config.yaml
model: "image deblurring model"
norm: "batchnorm"
activation: "silu"
widths: [64, 128, 128, 128]
init: "kaiming_normal"
residual_init: "scaled_by_depth"
grad_clip: 3.0
Rows from block 7 of a small image deblurring model, named by matrix and row number. Rows with one number belong to one channel. Each number is 128 + 24 x the weight over its row's rms, rounded and kept within 0 to 255. All counts start at 0. Numbers have three digits each. After the name is the row's rms in percent of the matrix's.
After each channel's rows are labels from the 100 images, of 14976, where the channel reaches its highest value: "top examples" is what is common among them. Only what is clearly more common there than usual is listed. The data: close-ups of made-up surfaces with and without defects. In brackets: how many of the 100.
# convs0: first 3x3 conv (model.mid.1.convs.0.weight, 128x128x3x3, each kernel summed), inputs 0-127
# convs1: second 3x3 conv (model.mid.1.convs.1.weight, 128x128x3x3, transposed, each kernel summed), outputs 0-127

convs0.112 093:153148152106105143145127182158163125143103156129103107085106080145137097126129164128131128129077096162122124131122129097174148152134134158077151081122127162140149089116106119118103134078115113117169106125144152110116119108130101125089084125112169109120154098147121091112114132123086094139148117148124140152104082157153123164136118125129167129129127142159139122091128135083141114096110
convs1.112 122:166160130133156100183162112090161125066175101102137105143160160151107102134152133109134137123089126119150100142160135125136119086109129114169112136140087159144116124085110130163123144110109131117126106095117128112112122183110163118128129114117096128094128136143137112092124113134163122146114113134176167129147136082173108115107147124115121123120121156127116110084170148138105119174093
top examples: woven cloth (32); wood (28)

convs0.88 109:116088191121117133088152121122166142111117109132152140111142140084170082099108070095091133097109163143133122153108099076127120148132137145121119153106135118143129140142123108094138129105128105113089112144120123105137128175120144114139135098126132144110129151141134109107102176112125123149137097115134130140167113121124139139116125122079084097133161121145182118123121118122157219151123
convs1.88 125:157156063162145097084131101156117167117127172128139125113110081107164103115122114156172116100132108153167101162108107122098101126087139111077111102126132120115125117131152108053159115122119144092115134142149114141150136145108106126129143108158120119136134112133130109150092147139141097122151155163125098130106124125136087085158098161105150136123141094135152084092131141115126153129146
top examples: stone (58); wood (30)

convs0.10 134:156063168114140132094140162140149119095130131132113108100143154107122055114126105112134138091171157138135133139099093097176125112090137133140105121108149122159126122123163108103148126112121129118105137139121130105119127136150114108132107126120150161108122105152165156121109155109093130165150107091159161116201131115110146110149140113115105124122126098131151102133137097193158174105146
convs1.10 152:103125108115136111123141115095131143117106146139141188112097127130139141105119160125174090155103101114154118161169097123097081122098096106120139099143119147123110130123077123088154111103171138083069157099153085158148144134110117121131191133145080099124135130111125094160113129116134085093117108128152127140179142128153132141125101112131129125166139121142116120084105126109148124129140
top examples: stone (61); brushed metal (31)

convs0.86 103:177129128127082163142131100069142159115095082135151152106109146095114118122156124154179126148101122168137125147120148104119113121145144112162157137125102121125115126137136128131153111123146127101147126131096119121118134138133124117127144098126123155118149150117126120166131158128123119120156110208081111109224133140103129090098159127158105148129122149126080127126170137161115139092131
convs1.86 105:078133109110082105102114142137113141192103183129132134065134182110151116146084090106114159135183152139101167147139112136141142105131118135109126123111133152151130155128109161145118098145102104131107149116117090140120098107129137129087120147122134124149165139095150129160114119124118126157093082120129110153188085100088103125159130113141119111122099142132142117113101105125134158122127
top examples: wood (100); smear (27)

convs0.21 116:152153129087095142145112112081138108129118154112129130160146123126131150146135107121160141138112147168126083130117145113117127109113111142102151102165134146141123132086132104143118093121135128113115125101147113167107122113096129118107177115146132124136141169168153086179136098128127061154126146194105102110179098135111157155067168125130128092138126106114109128121115139135129185112155
convs1.21 132:105113099113124124113133144166120132116137118114126125096110144148128082128085118122135150098115115102155138141157097166115084119132129140107128098126093087160150072103116138139097115088139146148111066151109115155155129135092106085083124138129110118159124145110145146139105114116128079122115121131103120069131115061128095101086111096103107143128163143151118104117136091125173107138133
top examples: stone (92)

convs0.76 108:146113147125116113141121133137129152142125125166204129100126077084144171079137146132130170185105170126118092149134093154125184190107119123102142132119151156165157155152096132143164146103116140133156113107103105113099093135152141122120119111145136092122122130130190110098135133116123144123110150139131108100089129135130145123165113135113114147130128112125141096082116153122096128112127
convs1.76 108:107135132146123124119111143109109154128016163110099107148132135100137132114117130120125121133103125148130125117102125135149196085119179120114125147141107088086152123088157129107147132143133106113182127095125134124158192116140137110160144159116114120132099134153149102126131112142166074133125151143123094114136116130139129107123149127159135130080109122107108136109146107166125166146149
top examples: woven cloth (95)

convs0.103 106:147122134121113180122140122159136139108092134123130126106148162186107119155137114116177142136149120114134115092146138140165151135130152149150130099134149097118149135154106141104143126128131113193109129129133174135112080126126136148104147130176158138151156117163077143110127146123123090157137128108098122116150119124143129181107103144123112212128136098113128132140209104158127117115134
convs1.103 107:136181185116111120151105085116147149125105120116137152081129050140130151153121144116111076145125131168125157146118131145108095163141137122134101118122144138097119139151121140119095164145133107141166146144120150153115102108148142122118130110129154124142101153142164103117085113133136186089118080146115167119143071124104131140175174139144094141117115135108117146109089124128146112126107
top examples: wood (55); woven cloth (29)

convs0.117 118:154105162152152123132124116101138104135129129124099132134159165153140156115103159090135107117115149121138093113062145097139148122098100161139109134099132100104127132192146131098141126126115133086112112099149147114079078117129137152075170128164114116133132137139162121146141134095125098168117091122098125144139114124124133115121132114094084149141148126149177092133103101152161188146123
convs1.117 101:118141111119125107118160129107107110118070169124099171088122065150121164142134167156139102126173115110120125169106155102108130151187114107129146094156121125164147146108137112134124120132154147152141088171146108127163146137100126118136121124158130135155079165143091129175111097102147098101155145170112178144109137113153129134146096131120120084126119095128140116121157132147141126127122
top examples: stone (38); circuit traces (31)

convs0.107 131:131121104138119126140144143153164110100168143131100121070141162144141123088099126100146147109134140139110097105078105107128160158109097127090137115103123125102104120116158098113099122099162117172096097127120141170096133144120116128140098122106129134100141124087170144171122128083138096145136106164175153101148113136146157111131138104141089109109139086113120161116132126159141201117129
convs1.107 134:105122104084138123123093118162126135134100098147129151104090072113132106112106144142123113180097134133149118140112117088115086084169085119136107087157103147128157141131132139130129147132128155095100137138130083130093163153109092165143096146150110106138143123156121116139093108109124074101112111181136137136131125119090094123115115155087124130149108103138102138126121096146154100070138
top examples: stone (45); wood (45); smear (31)

convs0.50 103:111151137118132101123131136111114138143142139098129109136139122086162130128116113103106077152107101102083118134144117081107121150118109111110080160104131119128147133127106141090120147086111163105071108087104145102096107114131171092109090112160128110130130135128095114141114166154137176095133151105099116101099143150136089092106120155119146144124125098093171102117101156083145125098092
convs1.50 113:131118152149131141175155122152118141157131137166124125112130148155136100166165138137134099114134149153141150132148151180120139172101124107132162098127063111136163085117141132132143140107120147073141123130079116126189095139142138090150151137134144134102141131146147169111147111165099152104190158153095158165139155135137168130157153137148144121151149117139124116127122166103123157124103
top examples: carpet (39)